Weights of a small masked image model.
Model: 15.7M parameters, 64-pixel images, encoder patch size [8, 8], encoder layers 10, encoder width 384, decoder width 192, decoder layers 2.
Training: soap at rate 0.00098, 12600 steps, batches of 256.
Rows from block 3 of the encoder of a small masked image model, named by matrix and row number. Rows with one number belong to one neuron. Each number is 128 + 24 x the weight over its row's rms, rounded and kept within 0 to 255. All counts start at 0. Numbers have three digits each.
After each neuron's rows are labels from the 100 images, of 14848, where the neuron reaches its highest value: "colour at peak" is the nearest of a few named colours to the mean colour under the peak. Only what is clearly more common there than usual is listed. The data: simulated telescope pictures of galaxies. In brackets: how many of the 100.
# fc1: MLP up (encoder.blocks.3.mlp.fc1.weight, 1152x384), inputs 128-255
# fc2: MLP down (encoder.blocks.3.mlp.fc2.weight, 384x1152, transposed), outputs 128-255

fc1.419:090143121091149102124139125109142119120171127114130108094163101119128141170109116144090119143114094115155160122124133129127108122108133161169102099139128104084136115139158149123143113140141117117142118116180102114102120120104116099121135167131143148131163139117157117138141153132155125129141085117143171099149187144127175129116121136099116132161115115174125169111127105089098110099121
fc2.419:135124107093186180157096091126085139126091096167128097169166148108121119135149128101164195119109098093104188128132136174099145134165107137146146113117082115136145139104114125113127113152104118140115120120141127097102104125133127137182106122176140114137101110170124089114127128126114174119101182125120065158137130110106101124116144130116121129113156129121113121137133146125128142115155
colour at peak: brown (54)

fc1.396:078099119130133125149134136122150108093158135136149120137124131111143133137131162168155096112141110161131174132138159128115115134143093136135105085150116200118092116103088076097116125116156071106099112151153154124140102127146127115129152110157137055087148091074098144130091148155137147118128116120112141102095154109106155094093122092128135105122103180115117156119164108157135146100086
fc2.396:132132145121144102149130114139117167147134107132158094147135120148104115157079106130144140111118166150133157139091138106185151113124122127067148133114151146099119090158146108114093096115141141109116110132175122125094153125131137153100107132084104156135125103145102110138156143121114130095080144131134121082149116115111154131132129120145059148128185141112103093142121147135146122180120
colour at peak: brown (63)

fc1.632:160124077142130156084137137162128090128144136128098101108088115087140101132118124117128120130132148159160143124152103103130097132114107160158134106143060152131118154123107123143164104100147109117119156114120145102122108171142144101215156137168146145157127146149142125129127148105129132169151129110126111129126111151110135112103119142134106099135149150086147155124129106153123089124165
fc2.632:123131168182128117113147104103096101122142105143129120133125139080129091097165152116134125152139146129115110116070127103119139101194141106136216131125097116105107094111122090131121150140123178150133096138112122136125143175121120160114164100132083143143111116115171139171119122133154144117132122119108146098141131154106103144120095115114125131107144146142087124123153137119110142148098
colour at peak: brown (40)

fc1.669:129152109110133079137169142124146139108132125134159141094123122127134125136128116138126071117123158167148157133087108123114144101106088106123149138143090138129130082110137143122091124168093172133076117132163147173122149124158175106128106165124149141122118184111147135157140130119112129159116118161152167135148151130143160140120153134098092124131109108120164135110135141169159142136186
fc2.669:122093163074128167149135135148126178132161092136113159118121085123167102150109136088151158137136066125141127181129143086148150064141129145162128127157112092126152179118118165102108134159154095104117077123155135130154122149109116108131137088147106152144051141194138097148085093141159133156120143130122090088108097158092089122141088114144093155144162141118142133134163138081118123122171
colour at peak: grey (59); brown (38)

fc1.500:154095113100162145114141139104151103112151129104136073154148179082123117087143126075101144143130120130107151143142175169130159120163074159115136130135167167127136111137134136133125109114133143143120120094119102132125133084138151113172099128114116091151119140092150122137074144118144154147121129129124122135102110164158161115108160080111118108133135107125125132132123130113092155105159
fc2.500:142130120158093137124103107125144114143129118123176138106100079141139131123136134142105156111094130135132140138136112119143168134137095135129125120181124096118117108162145133147126144109096107159114082139082147164053114133107114093148146097124100133127134131100119135146113156143077149173167137125150129139139149084070136156151167129116175127132125123201102107088151138142145073116162
colour at peak: grey (48); brown (40)

fc1.583:111099155107134143097139119145126116120106147137082141047138126172148110121095149107161156143118110132146119120106170139112155140158120106155104098142093150156115129092107120172150153076083134161121117157124148109121133114099100112124140125129156136122139117098146108121113131117093122141163102139163079116154115142080135138144166125124117146091120143130192116128141134172125128120139
fc2.583:112121130154099131119137120090122180094155153099170113118113125070111103162147146125121123087138164159145127105104125138111102095133099141129177118137144137147119140163173130124112113150165116092116107126164120133119138112128147127170157115129132108124104112181125124134154122136157088110118130143109131124124110123120122153082135126194132114124121091126134172114132130136153153098127
colour at peak: brown (54)

fc1.180:127153126127100147119148164145123086055182147130149160103097118123089126117183153135090083161137139137104120120138096161096153071094199096122125117120155139115118139115120155126105137101111130109098143130117108171086145114152157115165152179136127141151097087123193112096122087155098105152114146112131110110128149116156100145110125101136155131102125115129097141104143150102127146167120
fc2.180:157123150132161129162121107109132140146140115142126115133139118162142158125103138112144082110110144108141139062143131115141144140108126134136142150092145096157128134155141140126139101128124109100135134107116104139139109149121096126097089130146154112103117180131124123144147163144106148133137112120164110149107091146149154135158113111169144104125155142142097138136136105167117134143098
colour at peak: brown (56); grey (29)

fc1.492:142093150169130117146123104109123128105119104134138156102147119168111114155150124120104152111171090161149129143128089127139150149138066119102089167138136140128134129122097144139139100122138112143123111096106154159107128161162159106159131110182122160153172106129132159157125169116120119146161167142141133123099165142127159146123126099131133100154112141175118140122116111140089144143137
fc2.492:140139156141114066150157158119133107141113142133116153092090150138120123107107135163169137122125107097140101116059139159123080149083143122121108128117136113169097143137097120096148096138113108171152118194137161100127136115123143107114116058135114086144130095127138122103131136121133154157095124138154142135165104152141107098131117130138159076117146117147142097193096107083108145103112
colour at peak: brown (48)

fc1.392:147120103112142099115140132128126142164084140128098092143138138152175108079111172140090110119101151139143148132141141118107075128151121136132148165151112126138130134134115133116182167141104128155139167121155133135142056064136149150155120144133125125154121168133132093115135141127142092123148148110103108117145157151109102082147119090122067158122112142134133119097114142093085087162123
fc2.392:140119124082128079143109129150127125131089169165120107093094123145143139112143115147158166117109154091132128127127123137167137123090100133156136143105174125103113132161149128089120124132134125118136134102138176157115118133140105143128115097134112126140101085159144080155124127102105143095139129108186123104175140135120139102149156095128113103123157137106155107150152120122131093159150
colour at peak: grey (48); brown (46)

fc1.641:138116143126147101146123138120144142118114133090142138141191116103145074107117147101101135143145138111111117110088162141093087111087099155128131117129146117158122148125177121110139121144088136131131161159139073087142127098131119108136128151120176128132132175145108130143148141171135121182092125124117132140144150122124164113141172123141084166117079110175140158134121205198112118183137
fc2.641:136053114092120136144103129138069126166162113137152147185100102108181149122110108124128135153126071120144126129111149125157132111153090109135103145157097135151148160151128146152116100113145128109120103145121132126162103176099159169137135090158136124117103147190140086129119072126108083121157129141121120148146207143107101113131126092125130155119158120116119134108129110127128117158105
colour at peak: grey (54)